Rows from block 3 of the decoder of a small image autoencoder, named by matrix and row number. Rows with one number belong to one channel. Each number is 128 + 32 x the weight over its row's rms, rounded and kept within 0 to 255. All counts start at 0.
After each channel's rows are labels from the 100 images, of 14848, where the channel reaches its highest value: "lies over" is the class under the peak; "patch colour" is the nearest of a few named colours to the mean colour under the peak. Only what is clearly more common there than usual is listed. The data: made-up waving flags. In brackets: how many of the 100, against the usual share in percent.
# convs1: 3x3 conv (decoder.decb.0.0.convs.1.weight, 96x96x3x3, each kernel summed), inputs 0-47
# convs2: expand pointwise conv (decoder.decb.0.0.convs.2.weight, 192x96x1x1, transposed), outputs 0-47

convs1.71 [106 119  98  94  98 123 124 101 151 127 159 187  89 142 127 159  86 137 140 115  63 118 120  81 198 115 101 136 139 105 180 119 165  99 123 137 124 125 144 100 130  80  92 109 140 104 149 110]
convs2.71 [147 107 136 131  37 118 113 117 103 122 106 114 123 100  74 156  82 143 147 101 149  85 191  95  76 125 156 130 110 121 142 126 121 177 141 149 132 156 165 124  97 137  73  68 151 172 153 117]
lies over: backdrop (99 vs 52.8)
patch colour: brown (52 vs 20.5); black (29 vs 7.5)

convs1.30 [117 112  96 103 127  61 143 148 149 142 113 157 159 125 110 142 129 124 119 127  98 118 179 154  94 131 100 120 130  75 119  14 101  96 136 124 148  83  40 128  82 155 105 121 129 134 125 142]
convs2.30 [ 86 135 117 125 106 127  93 144 134  59 122 127 112 101  97  91  74 130  51 146 123  86 154 160 135 133 180 119 138 115 129 126 133  99  99  80 143 123 114 110 140 169 140 107 116  86 114 186]
lies over: flag (82 vs 44.2)
patch colour: grey (74 vs 29.2)

convs1.76 [ 69  99 174  64 118 129 114 109 171 140 113 109 112 119 133 183 137 133  95  82  67  94 155 106  71 117 134 206 117 146 120 144 150 118  95 124  70  95  98 111 129 112 131 130 112 109  75 134]
convs2.76 [124 119 139 135 126 199 151 126 106 125 130 106 168  73 140 117 126 134 127 119 130 150 103 147 108  97 129  55 163  67  90 141 171 161 163 129 112 101 109 209 149 122 135 182  82 168 153 108]
lies over: flag (89 vs 44.2)
patch colour: orange (30 vs 3.6)

convs1.80 [105 114 139 158 108 154 167 105 124 112 119 113 140 149 116 110 100  69 127 203  91 152 114  75 185  94 129 109  80 107 103 126 103 176 111 118 175 150 101  89 119 108  83  65 147 103 132 123]
convs2.80 [150 132 114  85 165 112 101 122  92 165 124 129 142 147 116 144 116 117 106  86 101  93 102 116  85 100  69 112 138  93 252  96 102 166  80 156 168 132 148 110  94  96 101 141 148 136 208 145]
lies over: backdrop (84 vs 52.8)
patch colour: grey (59 vs 29.2)

convs1.38 [133 150 145 164 120 119 146  99 132 121  86  73 129  85 127 108 124  85 158 143 124 135 131  24 155 109 153 149 145 127  79  92  63 109  55  97  92 134 142 108 135 141 156 150 127 178 117 163]
convs2.38 [101 143 133 113 127 107 126 147 157 119 109 120  93 127  98 165 114 194 100 155 122 153 151 103 153 136 116 145 118 134 208 153 138  59  24 108 175 135 113 140  87 179 133 169 158 102  89 148]
lies over: pole (46 vs 1.2)
patch colour: grey (77 vs 29.2)

convs1.66 [119 134  74 126 141 107 103  99 104 107 222  99  76 117 255 139 156  59 115 110 118 125 127 121 130 121 108 104 136 124  94 167  84 160 156 135  91 111 139 143 161 120 149 136 133 139 123  79]
convs2.66 [108  95 135 172  83 110 156 160 132 125 116 119 102 112 139  95 131 126  86 140 159 149 138 163  96 153 169 121 141 154  92 122 114 132 111  91 126  66 127 164 134 184 119 125 121 128 130 144]
lies over: emblem (39 vs 1.8)
patch colour: green (48 vs 7.7)

convs1.1 [148  69 107 175 110  56 100 102 153  97 110  89 109  96 152 136 122 126  84  82 154  83  77 139  84 186 164 177 144 160 124 126  69 150 125 165  81 120 148 151 140  93 171 122 125  71 102 148]
convs2.1 [103 122 131  76 198  72  91 135 155 111 130 150 115 132 109 122 145 169 118  54 136 150 164 108 124 121 129 145 112 116 153 133  81  99  90  95 126 138 103 101 100 165 144 121 126 155  80 144]
lies over: flag (91 vs 44.2)
patch colour: white (56 vs 3.8); pink (36 vs 11)

convs1.20 [140 150 133 103 116  30 107 120 146  88 168  84 146 194 150 113 130  64  79 143 136 150  88 148  78 144 142  91  90 118 145 130 142 107 116 124  66 134  97 125  83 123 165 126 125 145 130 149]
convs2.20 [ 43 130 125  40 153 144  90 160 155 114 155 105  79 108 120 100 178 135  65 112 112 177 141 147 127 191 172 150  94  80 134 224  88  89  37 153 127 140 167  67  74 182 116  99 117 112 206 150]
lies over: flag (85 vs 44.2)
patch colour: black (57 vs 7.5)

convs1.55 [166  72 104 119 155 117 131 157 150 135 187  93 123 142  81 149 129  80 158 140 100  59 118  65 117 121 149 135 142 102 175  48 145 129 144 122 105 152 100 122 161 111 140 118 106 133  94  62]
convs2.55 [ 70 130 151 178 163 122 158  93 138 159 185  96 175  60 126 121 147 132 116 145 120 136  85 155 130 149 122 110 122 128 130 140 159 174  92 176 135 135 135 154 180 151 152 154 168  93 178 147]
lies over: flag (70 vs 44.2)
patch colour: brown (41 vs 20.5)

convs1.37 [109  86 149  77 146  91 148 133 132  60 209 144  89 120 125 196 127 148 181 112 108 123 158 101  99 109 106 138 117 113  68 106 108  95  79 102 101 110  94  54 148 123 123 154  99  71 129 140]
convs2.37 [ 81 169 141 140 104 113 139 131 135 149 180 111 105 166 113 150 101 110 153 117  97  70  91  84 109 210 131  90 150 115 152 157 214 107 158  95  96  90 167 125 132 146 112 125 148  91 197  70]
lies over: flag (92 vs 44.2)
patch colour: green (34 vs 7.7)

convs1.31 [132 113 112  82 154 173  90 178  78 129 139 147  99  68 157  87  42 109 120 112  84 147 123 101 145 115  96 138 139 152 146 139  84 154 159 163 113 165 192 152 132  98  54 148 125  56 166  98]
convs2.31 [136 138 201 159 131 109 144 173 150 142 113  71 118  70 150  71 153 118 134 127 107 164 160 138 131 120 162 117  96  79 113 133 140 123 125 165 159 136 170 106 142  55 142 144 151  84 130 166]
lies over: flag (78 vs 44.2)
patch colour: brown (41 vs 20.5)

convs1.62 [207 146 134 154 121 188 131 139 139 143  91 142 115 109 100 109 145 166 122 107 113 171 142  64 222 177 202 126 139 130 117  66  43 131 105 134 181 151 181 157 148 144 155 105 113 163 127  97]
convs2.62 [111 130 141 103 155 166 152 185 151 136 165 213 145 181  99 114 106 157 187 149 140  98 136  92 100  91  63 115 145 122 138  84 113 156 120 152 103  95  99 129 143 109 133 105 149 154 174 107]
lies over: emblem (44 vs 1.8)
patch colour: white (31 vs 3.8)

convs1.10 [131 135 123 144 114 133  65 136 162  87  99 107 108  94 171 143 116 121 133 136  67 104 132 100 140 113 108 126 155 110 127  84  93 129 145 165  88  99 135 135 131 108 124 149  99 121  69  55]
convs2.10 [160 145 165 143 119 184 114  94 131 136 102 106 157 115 130  95 140 123  94 133 175 157 133 173 176 114 129 163 111 155 104 173 154 142 114 147 171 139 179 202 212 103 183 176 153 141 108 118]
lies over: flag (78 vs 44.2)
patch colour: blue (25 vs 3.9)

convs1.5 [154 147 123 140 142 187 111 137 121 136  91 161 146 132 113 133 133 162 100 123 132 105  90 150 105 143 146 153 160 151 196 121 139  97 141 156 171  91 145 172 124 156  87 113 149  99 121 144]
convs2.5 [113 108 142 138 125 176 116 162 111  81  62  91 160 109 125  91  93 129  83 129 130 143 131 176 102 130  67 111 150 142  97  94 147 176 109 140 120  77 187 149 160 175 141 168 146 144 119 122]
lies over: flag (79 vs 44.2)
patch colour: blue (28 vs 3.9)

convs1.13 [ 88 137 118  60 156 196 118 182  33 138 130 119 132  47 139  97 105 101 133 172 115  99  75 108 133  60 166 110 120 157 151 122 127 133 156 168 113 167 163 139 102 139  85 147 101 230 156 137]
convs2.13 [118 103  92 152 140  88 153 167 117 106  72 227 120 175 113 166 157 208 210 153 130 104 127 124 121 126 108 110 146  93 118 141 150 127 145 114 107 103 110  95 108 142 103 127 157 175 116 123]
lies over: emblem (51 vs 1.8)
patch colour: purple (35 vs 5)

convs1.78 [147 145 123 164 160 146  48 121 188 139 193 119 131 142 190 126 135  69  94 110 149  97 141 151 134 165 102 144  85 140 107 112 142  89 114 159 140  88 120 148 111 170  99 185 116 126 126 162]
convs2.78 [154  97 166 157 203 113 156 140 118  84 126  91 124 113 155 135  82 131 126 148 161  90 115 174 187 159 162 163 148 138 161  67  78 183  99 108 126 101 134 117 146 131 129 141 124 161 121 126]
lies over: flag (70 vs 44.2)
patch colour: brown (49 vs 20.5)

convs1.0 [100 122 123  93 149 153 129 134 131  75 118 137 131 149 106 134 126 144 123 147 130 131 134  83 111 137 128 178 110 152 152 131 136 123 127 141  71  61 148 131 111  87 117  75 162 114 188  96]
convs2.0 [149 136  93 126 136 143 131 129 118 156 157 184 139 132 134 127 149 118 182 145 106  90 120 123 131 100 100 103 116 130 100  84 119 148 156  83 119  93 134 102 125 131 139 153 114 149 149  91]
lies over: backdrop (99 vs 52.8)
patch colour: grey (63 vs 29.2)

convs1.44 [130  84 136  97  98 161 172 129 121 142 143 103 171 128  53 150 132 151 111 105  79 109 144  55 169 147 123  84 126 164  74 142 123 156 143 152 109 152 155  89  94 122 134  90 151  67 195  51]
convs2.44 [ 59 116 134  78  78 206 132  87 125 158 142 167 154  86 100 153 144 119 107 136 134 160 144 209 119  83  81 125  95 118 130 129  89 161 173 124 144  97 127 165 177 127 140 117 134  99 177 104]
lies over: pole (68 vs 1.2)
patch colour: grey (84 vs 29.2)

convs1.29 [135 113 128 153 144 103 150 111 102  74 114  74 125 193 144 188  89 118 101  80 177 133 166 185 141 159  80 153 141 103 129 111 129 155 158  77  95  79 107 111 157 123 131 110 143 138 108 137]
convs2.29 [ 69 108 195 133  93 195 149 136 134  97  86 185 126 128 154  83 109 114 149 149 170 149 141 180 176 109 101 105 133 138  82 124 188  72 214 121 116 146  81 110 169 149 141 166 146 149  56 123]
lies over: flag (77 vs 44.2)
patch colour: red (33 vs 3.2); black (25 vs 7.5)

convs1.3 [118 111 221 131 126 206 100 140 112  79 155 183 102 115 128 145 154 118 102  96 142 122 117 131 195 118 135 169 142 148 153 111 225  81 159 153 114 123 121 128 181 132 123 146 129 137 138 154]
convs2.3 [175 184  94  65 185  83 159 149 129 119 159 157 143 151 122 142 155 232 170 114 146  65 142  58 114 115 144 158 123 157 204 162 119 112  99 107  94 141 136 131  65  86 157 103 100 133 100  90]
lies over: flag (76 vs 44.2)
patch colour: red (28 vs 3.2)

convs1.8 [182 114 137 121 115 134 123 111  77 146 124  99 144 116  66 159 181 100  99 124  78 142  91 149 142 159 145 123  99 181 134 179 134 140 193 186 116 111 184 132 134 117 154 139  73 208 101 140]
convs2.8 [139 109  87 144 143 110  94 152 123 106 115 201 134 122 173 106 112 173 129 169 160 174 143 119 145 117 179 159 150 107 162 108  81  72 156 120 133  86 100 158  96 143 182 128 140 139  72 178]
lies over: backdrop (85 vs 52.8)
patch colour: brown (48 vs 20.5)

convs1.11 [137 119 167 144 170 168 137 136 124 173  99 181 200 109 103 128 104 200  92 124  90 109 162 125 197 160 132 167 129 153 117 170 162 101  72 131 149 123 147  49 111 135 102 114 148  76 151 117]
convs2.11 [ 38 100 141 137  51 167 123 149 115 110 129 159 111 117  97 120 117  62 109 135 131 149 146 208 158 138 166 135 165 105 113 121 143 104  91 112 179 142 123 100 119 128  98  53 127 167  82 121]
lies over: flag (90 vs 44.2)
patch colour: brown (44 vs 20.5)

convs1.36 [162 141 104 212 126 118 106  29 173 109 198 178 168 187 167  86 153 141 103  99 155  85 114 148 151 169  74 117 122 127  94 143 145 112 105  90 138 137  97 145 126 218 151 134 152 139 123 110]
convs2.36 [120 131 138 123 136 105 164 155 152 125 117  89 152 123  98  88 107 171 120 181 118 104 141 106 123 146 122 138 170 158 137 129 177 145 132 157 109 131 124 150 137  98 130 139 115 119 161 144]
lies over: flag (78 vs 44.2)
patch colour: black (66 vs 7.5)

convs1.15 [133 128 144 121  74 151 123 132  19 168 123  89 121  43 115 160 121 120  84 146 116 100  99 113 132 116 156 137  91 108 136  93  95 120 160 109  64 169 143 148 132 141  84 131 139  73 160 148]
convs2.15 [132 127 132 168 121 134  99 104 147 186  79 100 159  83 139 137 106  80 192 189 164  60 132 158 170 154 194 113 120  98 175  82 141  88 147 140 146 166 140 138 116  95 174 102 164 172 180 143]
lies over: flag (75 vs 44.2)
patch colour: black (36 vs 7.5)

convs1.89 [135 138  93 135 104 126 154 166 106  80  93 152 102  95 131 192 153 106 189 123 107 147 129 168 176  99 124 115 195 139  96  97 100 135 168 128 133 132  83 148 132 108 165 139 121 122 127 116]
convs2.89 [100 121 158 100 110 149 145 172 148 117 133 121 102 187 139 131 125 149 131 125 115  79 177 124 129 134 130 174 163 133  94 154 113  64 150 121 135 146 120 113 103 134 116 170 126  41 130 160]
lies over: flag (86 vs 44.2)
patch colour: brown (43 vs 20.5)

convs1.87 [ 96 131 136  85 131  66 106 154 159  79  83 111 124 140 116 110 110 140 114 141  84 135 135  80  25 124 135 116 182  98  63 123 102 143 161 155 123 139 173 167  50 124  93 109 129 165 118 134]
convs2.87 [133 156  98  81 134 145  86 137 117 147 104 101 150 147 106 213 157 126 107 134 101 108 113  69  73 132 143 181 143 181 232 143 129 135 126 149 153 125 133 136 145 107  94 148 101 184 123  80]
lies over: flag (85 vs 44.2)
patch colour: pink (37 vs 11)

convs1.39 [122 122  73  84 173 119 164 142 157 109 122 123 114 192  90 129 135  96 126 128  90 148  90 108 146 119 102 123 108  83 125 108 119  90 110 108 115 124 101  81 161 115  59 115 123 182 189  68]
convs2.39 [116 140 127  89 110 137  84 112 183 112 146 131 131 114 153 145  94 128 102 127 121 153 105 112 107 132 162 147 154 130 161  94 138 149 106 154 103 136 136  94  21 139 121  69  67 102 159 165]
lies over: backdrop (93 vs 52.8)
patch colour: brown (60 vs 20.5)

convs1.35 [160 129 203 148 104 152  94 143 145 127 119 134 100 155  90 157 141 115 119 137 103  93 148 110 108 123 144 121 148 107 136 115 186  97 117 172 120 161 124  62 139 131 111 117 167  72 186 142]
convs2.35 [ 97 134 124 120  56 120 157 148 140 108 172 176  90 128 127  95 196  49 128 143 149 155 118 147 117  87  91 162 181 117  98 162 182  52 200  50 106 102 145 104 160 174 104 103  94 162 156 119]
lies over: pole (38 vs 1.2)
patch colour: grey (65 vs 29.2)

convs1.54 [133 125 140 147 117 122 145 116 128  95 193 143 100  83 158 145 154 107 105 199 128 125 104 147 138 122 117 122 126 113 147 140 255 137 171 119  90  93  87 153 135 108 177 148 136 255 149 106]
convs2.54 [136 101 125 113 119 126 117 119 162 121 125 181 187 194  81 146 108  90 196 132 132 114  80 153 110 164 119 198  92 101 158  73 129 111 110 126  95 105 112 128 192 103 139 145 132 123 146 134]
lies over: backdrop (97 vs 52.8)
patch colour: brown (47 vs 20.5)

convs1.17 [176 105 137  80  95  63 132 120 122 121 112 146 178  58 125 140 139 139  90  80  98 148 140 119 189 172  82 144 137 149  89 124  99 138 131 151 137 137 136 119 143 141 152 118 105 155 128 140]
convs2.17 [129  88 167 162 150 144 178  83 132 152 180 162 155 138 145 121 128 148 126 119 112 186 191 136 128 118  93 131 142 172 124 122 124 142 179 131 131  94 113 186 102 125 150 166 162 106  83 145]
lies over: flag (85 vs 44.2)
patch colour: black (35 vs 7.5)

convs1.40 [121 146 123 210  84 149 135 103 164  87  90 149 146  97 176  75 140 150  95 134  77 134  93 101 105 130 115  75  96 148 116 165  68 123  94 141  98 140 223 165  54 107 166 116 120 134 121 148]
convs2.40 [ 79 155 109 115 154 148  32 100 134 118 150  99 194  97  88 152  99 121 104 147 136  95 124 115 158  79 138  59 113  63 110 105 120 125 127 124 118 168 125  82  82  74 158 108 126 180 149 167]
lies over: flag (71 vs 44.2)
patch colour: brown (62 vs 20.5); black (25 vs 7.5)

convs1.12 [147 136  63 132 150  71  98 140 136 132 108  78 112 128 184  61 120  75 125  83 159 145 145  67 135 114 154 127 116 113 141 135 145 165 193  95  97 134 127 164 200 128 156 139 101 104 166 148]
convs2.12 [ 60 128 116 125 112 125 152 168 103 141 166 164 136 100 177  85 228  76  96 128 138 133 145 160 152 100 159 104 136 143  90 170 181  53 180  75 104 110 115 122 144 104  94 123  97 122 188  62]
lies over: pole (30 vs 1.2)
patch colour: grey (63 vs 29.2)

convs1.79 [ 99 118 141 114 115 161 141 153 116  83 143 120  70 108  97 191 124  94 119 165 118 124 158 125 112  76  46 162  86  99 125  42 163 104 114 101 135 115 137 105 117 118 162 132 178 126 131 150]
convs2.79 [177 157 123 123 143 127 127 138 102 117  97  40 158 154 115 114 131 204 152 126 157 110 134 106 176 104  96  92 135 132 102 159 164 140 182 108 155 152 104 115 197 159 152 191 139 106  67  90]
lies over: emblem (43 vs 1.8)
patch colour: brown (41 vs 20.5)

convs1.52 [103 135 150 132 113 121 103  98 161 118 125 174 110 145 162 160 161 168 129 135 102 130 163 154  90 121  95 154 101 190 175 144 142  96  87 145 104 104 155 140 111 106  85 124 166 143  75 111]
convs2.52 [ 67  86 112  74 103 141 134 171  46 160 153 140 113 107 155 140 119 128 108  94 136 113 121 163  82  99 135 114 102 105 176  86 117 102 151 103 169 117 119 120 141  96  95 101 140 160 113  90]
lies over: pole (26 vs 1.2)
patch colour: brown (48 vs 20.5)

convs1.83 [144 126 110 121 134 130 133 110 144 165 140 135 180 122 143 105 119 148 116 111  82 140 138 134 172 121  93 188  92 156 139 199 141 118  95 117 123  92 144  63  16 133 104 116 124 124 118 123]
convs2.83 [108 149 133  84 180 127  78 101 134 100 158 133 130 123 143 113 108 109  61 111  53 103  79 131 200 121 166 169 171 170 143 105 155 147  94  59 160  77 123  88  61 196 137 127 127 127 101 134]
lies over: flag (90 vs 44.2)
patch colour: orange (29 vs 3.6)

convs1.32 [ 75 109 124  81 160 174 146 181 169 164 175 142 123 167 135 120  97 153 139 192 147 132 136  97 148 111 155 112 153  78 161 146 148 135 118 121 116 149 128 111  96 159  54 167 157 152  96  88]
convs2.32 [119 162 166 111 103 112 140 164 120 117  77  65 140 146 112 144 155 131  87 134 128 108 120 151 116 153 140 129 140 107 128 185 175 149 144 115 150  86  91 144 161 184 115 183 173 131 185  91]
lies over: flag (76 vs 44.2)
patch colour: orange (44 vs 3.6)

convs1.81 [120  74 136 121 148 124 133 120 195  72 140 125 107 144 153  61  73 120 127 100 106 147 120 124  81  87 109 171 138 141 145 126 170 108 112  56  92 128 173 111 151 126 124  93 131 137 177 148]
convs2.81 [148 136  43 104  94 117  96 109  80 152 153 151 122 140  66 110 128 132 137 101 121 183 128 119 136 102 120  84 138 104  67 161 165  62 107 118 154 127 111 159 116  89 122  94 147  85 134  89]
lies over: backdrop (90 vs 52.8)
patch colour: brown (70 vs 20.5)

convs1.73 [159 113  35 102 109 113 148 122 139 168 106 147 113 105 111  77 133 153 116 108 128 195  88 109 154 138 148 129 137 129  79 137  73 197 137 122 137 151 131 132 134 107 151 114  91 166 128  82]
convs2.73 [ 86  96  75 119 106 131 149 135  60  72 134  77  13 108  97 143 230 159 179  64 132 178 150 155 106 126 131  99  93 136  83 162  95 124 126  76 157 105 128  88 129 124 119 131 127 148 123 107]
lies over: flag (73 vs 44.2)
patch colour: brown (50 vs 20.5)